config.toml
horizontal_flip = false
precondition_frequency = 10
one_sided = false
Rows from block 11 of a small image colorization model, named by matrix and row number. Rows with one number belong to one channel. Each number is 128 + 24 x the weight over its row's rms, rounded and kept within 0 to 255. All counts start at 0. Numbers have three digits each.
After each channel's rows are labels from the 100 images, of 14976, where the channel reaches its highest value: "top examples" is what is common among them. Only what is clearly more common there than usual is listed. The data: coloured fractals of 300 iterated function systems on busy backdrops.
# convs0: first 3x3 conv (model.decb.1.1.convs.0.weight, 128x128x3x3, each kernel summed), inputs 64-127
# convs1: second 3x3 conv (model.decb.1.1.convs.1.weight, 128x128x3x3, transposed, each kernel summed), outputs 64-127

convs0.57:121117156101108115126092078122151098095145132129154149122122121101103165134146152151103149123095152079134148109120182120158104154091130130145079143151138116112138088109179114141145110131077118
convs1.57:149122121142169118118132143168155147115161132164143089100088098168112074107132129098152086137106105098129141123159118141134139123103148104108085122127118131138103122142144118155083133139120151
top examples: brown; red

convs0.116:134129136100113144101147149090112144089150158130140133128124094106133152086133100132205093113126144136101136092112131140147120103128156142118135117120133128125108099141121140122104121131134156
convs1.116:152121121108142095125116108088130110142126092140145127127110128159135092150153150113136167098115102140113155188119123128147140134106180099149118147106118129135108172097149110118139149150083094
top examples: teal; purple

convs0.8:124112137138182136084151140119136099138166133106127111142120124122117065092144126115098105150079098119116118140107137118125095134119124159179074124143150141146125127113146054110157133133154088
convs1.8:125124123127067096112115072133125128105074154133124169119147141089151168191134095139120113139145128114116125118163149150129108110133120104111152140106155142147116100158090165071114115092122125
top examples: purple

convs0.109:149126130165135137129161097144100136181110116105140147114151124148136138091120106156145131125140124153136122124061131166137140150101150146113161100160119099100139112125137148111120102115130149
convs1.109:161111170127105130144151143155142107114151095119102161115099103121140100147164158123114106111135134148178086142186123133112150122138131126138077163120148113142128132156127078133129170127080143
top examples: dense; purple

convs0.13:110147127102118150130109099114109137085107133134178105143148131126114174091159122142131118088086114123133096148145080101113136158094101086117095131111156144119136173146149078163111122106143102
convs1.13:125129121093134128127157146148104122143097125143132157122090157119121090164145149121119097114126119107134133137129122114100115080154136110089143105165140120125143119119079133103124105129112101
top examples: brown

convs0.89:147118119130117135088109112152092091154141107114108151136141153133144131173124125142133136101126157076141133119106121129097155098098110138102101157093120130120094145146137150121135081121120134
convs1.89:131125094135105086175138094149101122105097140105111123092112127139144136103115114098165133165081111188122097116167163151133073114139123142165172098123147115127078107128152117129096155097092155
top examples: dense

convs0.107:098105147076130113098099096093082089103096081123149106155137146130134146161133174143170169101158141092113130105117184148111108146149111118145178101112120103141127166138125123105110151086115133
convs1.107:161126145174126129109122160133157154109126113126135147154135102140129123093122124107103118171126114102114105146116093122136144127108142132107064113125122159119181150105142126154166102117128131
top examples: pink; yellow

convs0.21:168142113168119114099124123144132132156142140142139144144123138102150138115097094126104073138112121144143073129133144112133089097100137110120159125115176122146143185146113194090134130145146158
convs1.21:144126163107134154120121123117149163100122127098164105095145132148112114101104108109136143171181150104097151129129089118105120141128132105110090078109144094117107075105149105135132097094156157
top examples: blue

convs0.124:133169129108099139115110139151112168155156112099150144164160125085128146105148134082118173141106116078102123076112129099137130110130112133134133125109102107138105129111069125135107124131106102
convs1.124:130113165130148097116141138103137084150121108179118108081154162147120128099129106169145121089109149155155137121148074118133151152123119116155095129114160138149125119115185125173129156112174168
top examples: pink; yellow

convs0.5:163096115135128111141130162104080133158119141114077120122120132128162142143124142112153183103142123107118134139080130102118081107074121106122122128100127115104114109164125144125138145139132152
convs1.5:095121142116116140144140125155111129129135159104121162121152158145093127170114142141094125146126122151151099133155158126067134157174134121125158159145168166131106127104117159117136141129163150
top examples: green

convs0.39:122114103141133116104147108120141094088156117144175118146121148140147135110163153088119124187141106131117118146108120131136074134123109097152141100147155121107129144137121104151109121110136112
convs1.39:138138094123164129075137142134119168126117123117133166094142151105134131144130103172121133114123130141145134096104134127138123094140164174125103194119082125113122115127094189109175148151140133
top examples: brown

convs0.98:175108139135134096103150142138131142166159093133156122110109161073121125112110119095135107115122154149119132104083171149135120102093113086149113122088125117141097166164095137089084105145119146
convs1.98:085137132168115122133109127129165146109124127114143110099142101156151142115130161111114164171113166123113133142122089074138159113147166133128123106145185117155135132111164096178124160108123111
top examples: pink

convs0.60:130121133115136118119095138123177114167106116145152156112129141132107153095087114085132112117105118108138102177136167113157122160117091101185151128096127161082110123160140116187123112121128104
convs1.60:104145101109119153125140132156115126132113135128145068133122118146129086119133119128156099115126152074135110137100095124108142101119151127111166124144150087111124130108087140099113114131075133
top examples: brown

convs0.52:119092163149099130101140134115151086087141139111151149141138146094148137146117134169099087158119105114101127126142172106086057108103122108144162126142143127144163112112117149137149177114123145
convs1.52:152171091151119146135113133164139148139102121137096130113107131152112152113146091131140160065083157135119101122132139154108145178154143109167117127121141135110125104144126128104105106121066116
top examples: purple; teal

convs0.114:121141133126133157139143127155164132121134158140141101057104146111112099077121101081113107113082122125104128164164121118143140125120114130153129125118144151131110042141131112121094140117099128
convs1.114:163131161108134101128154147084137118118127081142160155163151139128126169156176111148166142124115165175129108122137125138122136100133108131080105132105157105143116128138124140139168130141109126
top examples: brown

convs0.28:148153120130125109116125129125107109161127102111116102130097137105123121103135154128106156119098160123128105152150065102108123121114142132129128136116132120138105150148103151159151151150144094
convs1.28:121129101073092155165144124123120127111103144133153207132128142118098130121109131131163086090096132112151111101128129133117159102147126129149071139154139138133146075122123119131099128137095156
top examples: purple

convs0.4:115151107132156141116097100089130104129100084107083137130128135128143143133111135140171137176169161100140113134082115110116116151110123173104119118110145147103164148141121140090103101081120181
convs1.4:110114138094161126140155104099093119132140114117159125153121123114141130141123125108094117131134118153108144117128146153102145089118112113135089111137112163124136115099104126144154167154115081
top examples: white

convs0.64:130133116127109105177163107100160082143146121138187179120131150161120143150166145101135144161139114099129120131088110130105152139094139127156105088091131128136126133170182103163131140109127122
convs1.64:138151158159121124093108137149113084141127110113122135175133133156140102097087164170114120135117145142144153120141155073127105124117153127124117136168135149131144148094103137175122112156124133
top examples: sparse; brown

convs0.66:124154130131107114183101112114133127131138141167154149111148144141129132119150107175131096111123110093119173118114138161166116084141122127140129086072159131113156130125098145112127128105106132
convs1.66:135114145149133132130115132103095102140081142106101101134135165119094113145137115063127142183145131134134135109122128102114115126147116160141154160121115097108093149132170128135117131140132124
top examples: black

convs0.85:126145169113142150106141083166174160119139146140105178146109149123146087163113143118130107130119151135144143109124094088136109149079153126165166130135120130110118086152113132112112121103148129
convs1.85:098129087108076128144123099120128168138157099118129078124129102087117117099115125095152105080116132098090129076104124113095137128137131160161148082147134128098150160125096104123122111117096100
top examples: pink; white

convs0.80:118115134113122093142105103146168150099135154075135112129104089107103128125158154099112108159147118116104086133114105118113115109131157093133159101188124124151105115127101123105117130174162124
convs1.80:110143101151147159136178121132126107128142127171142094147173152130115144138119119142147129090098115151102147068113169081125132161153105147159132148086151179130156162137169111130125118131114114
top examples: pink; white

convs0.0:121106142131095110126111128112132100150119104093111170128101144130125095117147173143160151175114129102121093132132146131139129088135113141171113133132117151128103171052149109088110138099148102
convs1.0:062152128124149111150111115141115132065117171162141113100139135099115133148127125095069117155132136128121117150122061154131150163150109130107103121161149106113112114158142117172125113116093134
top examples: teal; purple

convs0.101:082135139123113117131144062147125129149103128117111084111109142117135135117108128118111118159141140108096095122099092139113133154106125139137158167192144141144142113174143086136135141133201119
convs1.101:125128139146147097131112085160084075159161139132057122142126127146152097131133144129099139130107148134142128109156112145133122140138114139110159183116123122159112053101169151140137125109100136
top examples: white

convs0.46:116091147119136120107101155137159119128090129128133102126120112126113117108144127158133117136109106126116112107137079121105097141094112108103127128108134141129091100127117130157115100149149134
convs1.46:131167122169110122163127073138084135103138177147136110157165134142110108145104151076125114126106123088169118119088113150122119127147107152095132129106132108108135107122117151102145107097110065
top examples: purple; teal; dense

convs0.67:126106088142085102128102105109152107112119090142123149115107172121145136124118157121114130150110117076106139101128107115084116131090115107133108123148156116096119155116101150117099075125182137
convs1.67:142114124074130090165138105123092154113145124096126142149117072120142131118144115142112127127092134146125104141142156094131153115170115099130143115133114133205119114145137138141090151109148081
top examples: black

convs0.18:130149153140135113144146145142153121129111168117145113118109144116125136127143100120106131153132157107150133162155117111094139119122105129143157109117135144158161213118100182126134166122177155
convs1.18:117082169093112139128124098109078169122160096117115135122104101127128132104099117129123113134139128136075138125111146180142117143141144153128088121113135119142136107136081109120102160153098138
top examples: blue

convs0.19:113105119119155105124124144128124103118091112137107142108076112106130122082139127124122130119098147119150132147135068125138137124091161110115145149130143146151141107128136131143142115120092124
convs1.19:135160121134100149170127180185146142150123130142154144114167138116141138131142104157116140113164169102137102070134151120122092092116143119159148130156140167117109109191113125130112162123114153
top examples: brown; green

convs0.111:091099111144105140109123126140138146100116117132117133069115136124101104109101100137123113104125116071151176139143151108112127116070133131138132123143125133127164020128130108135124113136126114
convs1.111:083158132087093124127158141119082166139105129144183166103133115110159149137162146166139119109139118135132105129157101148165171109116139125121144139125129152145098083103126113088162104133135142
top examples: brown

convs0.32:136133077119147152088169126147110118105090107125173094123110139156113116118099099144094149136118137142141142134112142117129125130104121106141113153120101134122157112123083103114143115160091117
convs1.32:113127209085124147162125103150131153097095111155115124145091145113124136147170151131163135158120142133140139098158101149122117129164124119113142164136080124084146144153147140135119103142111111
top examples: grey; orange

convs0.29:155122132170130155121111143133140139180159125138112131144145093160128143121107133122118137103147132114122134176145107156124105103106128081129115151097152138167138146112105155129167138128131165
convs1.29:094150099083133134125118142160071148102108123103149119117097137128140101097157123127116132142113129114130115109188116120105120134140133172137127118163129083114135082130135137134115143112134130
top examples: purple

convs0.9:162168132102129132150104140131103134106088060116137108124125092113137183149114131162140165181119130059141132146164104088157127119093103156086088108094149144118125128139084116160125177135166126
convs1.9:076100100121129159110152102118090113126143155090090110110150182120107060127122126119121134098118131145125153164090122114086159116170127108101156119158122151097132162110147139115134078127153120
top examples: purple; teal; dense

convs0.94:161140099123111142113164047114087136125136132132107138168146141136137123180150145137134137123146158061109117084089119124132122108068095132059114123123115114128133113109153133122133119137171137
convs1.94:146084139146134098124088151141105125142143110126134151084077137126094108063111113126134141108155115132115128156149160139147164130142169148166100110076120107141127118153085139155112161134107175
top examples: purple; teal; dense

convs0.74:099121116118106117141144131115134116121117152108126155127122145147165158132136155155152146133104111092104157095082104130130124083106134107151161078116136139106195160129147129134137133127119129
convs1.74:147125140113146116091116139151143147159125177100129114142176138122105139117102091129106088149147144120119130147149126091090138144160150154128110120120101114142123106093142126128092131181133120
top examples: black

convs0.91:144110118085088131179109105094139143117110109118116109173101100144125161090142139100133149129129160165139127149093111087144128109155146103081152144163150108122139104074142173126161089138131197
convs1.91:126155083130117097143149155132094129141141118138153152130152144121108123149129122091116129062147132110146118132141129171108146147112148152160103114126108133125115094155100135118122167124076104
top examples: dense

convs0.84:122175140117164132107155095136183150136156117146126144152101127131132129154173157134120112145169128114093137124129105098121126114101168080110120129132113164143100081145077127114107093142119124
convs1.84:166125098127083130121103154145126096119097107119139145137121087106089120105131149141180137095110115139138144110112165117149106094123119156121126100129115118138111179123091114129109134142130109
top examples: pink; white

convs0.125:095105113149078094094088100117120156116121158158099138129113125131180132143166145131118124142139095085082135110096117105096126118102113121136163114121125144137149102129117159083129148129137170
convs1.125:185118152122134135105132126117119147119109123103133145120121183142097128151142106135167127152134096155147146128177105165164138106069169101138094158110169137161107121132185110164114123106119099
top examples: teal; dense; purple

convs0.82:124085117097113110128133101087111093091147118108137118177163122097133160120143152112160127152154140116120131139082136120096108104094135184104100129182103108154084111103133142118142116124128171
convs1.82:119139117142156071174123140165137160165098117146103150102087174152144143101142138120112140100097135142130104138180156115141120113137148126165077127090144133140122137183129099179122127123164128
top examples: teal; purple; dense

convs0.12:125149138102128120100139118171088120087124128118130126096134137126102074092102100105087167123083135123112098129149159093093132147149169135160117159156131140135133118153137143083157144137108098
convs1.12:073124168116106148146084124092215127146149129134156135139142140135175102132150118163154120132135164133144162143114099154122148135131130104109169112125148127086121132114114109096129133156140137
top examples: pink; white

convs0.25:170156126179163130098143148144094143134179128104114136143136123108121135120084123136143146116147069109122138134123099135123102139128162087129153141129178108133157167101098192112166115106151152
convs1.25:101114186085144135116157124110165117101079148164181149125126117122123128119115127132088107143113150127135110106138149113113144129117137177122154104104091164139137100131120122139138128146138126
top examples: sparse; purple; teal; colour: blue

convs0.122:091162112112122143121133121106147155107124099113128107183121133150151158132180130114160119143145167096132148162129142091112152120126113152100099110186158130107136129134096137150106144126150114
convs1.122:171115148119149101142131134154102124138102162131075126112123121123122080148170129148113154163126144166143110134159149164156117100170129094142130152077089128137111093091129115123162120121121137
top examples: white; dense

convs0.11:138149125112123138096120108148151141133138124138078162080130111139123065089102152111099134137076131129127077167147126110109108095125122114143096139140110156118141098131125156108111104095146121
convs1.11:139160145105172136115144100082130119127108140120180142137125141127168199166131092156113137142168110118117138132138130127108161151111108127125168131097152133115126153135140116126186172116150146
top examples: dense

convs0.34:151123118143136133124130083145122104112113105165167088163128126137126139118127110114110124103138119098115138110133109091111124128057134112098099121084167111133160139125091100125143105145089096
convs1.34:130122146091150126111098131115120096099114111109118169135105142103155091191126129119126099150103127143120098109116096129116068138164090118121165107151105096096141089142104103130160098113133112
top examples: orange; grey; dense

convs0.68:091143122139148115143115130099115087128121130141175150133124187138120112135180122155130158113111108111129082111125119103114105113095111109157111110100124108130083118136183127156118126130133143
convs1.68:178106133119137135114175092151113127137141118113101094140149122133150137133099160118123088156150150083149170161118105124104128109079112107114133112162105156106138185087159135153136106134153081
top examples: yellow; pink

convs0.72:109157155124109128146112123112120105118118132128141144131131132145154167139200136167130157161156132110149139095126089134136129108105171124181121108054116131124145121117141124150142134142128126
convs1.72:094110095102161122127131117132076111132109156145096113148142133126097111139056150118163125122084124149083092118133157109119098129143126128106116147152127116123092101111081143083103140117141126
top examples: black

convs0.79:146119136132138140153133158155156138119154107133159139108114140124128103138156147109151119136139134104135123152140016106117102101100116112120142109093137147114111135166112114128110123118111136
convs1.79:129153136155156090131092117113130131174127146130098113116143115120117144110131106117125174123094100125113107166125172138132162157109106163129143123111126126113090120146113123141111121152153128
top examples: teal; purple

convs0.120:150111122117107175114177116094106103088100115122153108099116128085103135127084099148135115130131121116140136132123139089149106131068153133118060148132098129150111066139138167099117127155113131
convs1.120:156149170134122118120134138121154133161128101131146170135152150146149116140133113115122135128149130148132092131170102137150110065116145116121117117138136136147139158155163139154150135121118168
top examples: white

convs0.105:114129104086124133138136119106128151101118122130126090143103102131131116121118108091152151142121129134120119088089129079099123124103118095090123089138129109117087189133162097114125074071123073
convs1.105:123164102141156099142143149166151126117153133119128160066139081114124105127126176175147124127184105096195139129125125122127154125110127128136087139143157117166106116091112149182153134171112130
top examples: blue

convs0.24:111138126146156152132137119095104122098168105121127099094124131141110113095114135105101141119123133115108141122152060114136117151050121147163099125091126142154155170119112136145133106143154162
convs1.24:152109114131089072143113162166164145142136126139099185155157111140100136182130145109133120128079148151132110152115146139106137147144079127103102085145164133096116112116129091125109116181095116
top examples: brown

convs0.77:131125137117120111153119122106134095146166127107155169101145152132140112141109090134132125134123099150094133111100093108149126100104093133152130133077113141085123122153132128157162144100133109
convs1.77:138136109160112141173145129103142104126100123168107062145108087124111109106102154138119095136155147124142138131105088124123101145154157111154176113120128156130136165133124138126170119154158169
top examples: sparse; red; brown

convs0.61:086147171065131114126106049132124066117113083140122145157153183124151127142110139146145135118113114101104112112127166105110137109124131117154138140092097161104132174126101156102141128141150135
convs1.61:121106124151148165074173165145108098133143140125187135138119096104139108147151119127096119080123073147121126171132073100105159161115154105177141149138196130119136098101125094129100121141135126
top examples: pink; yellow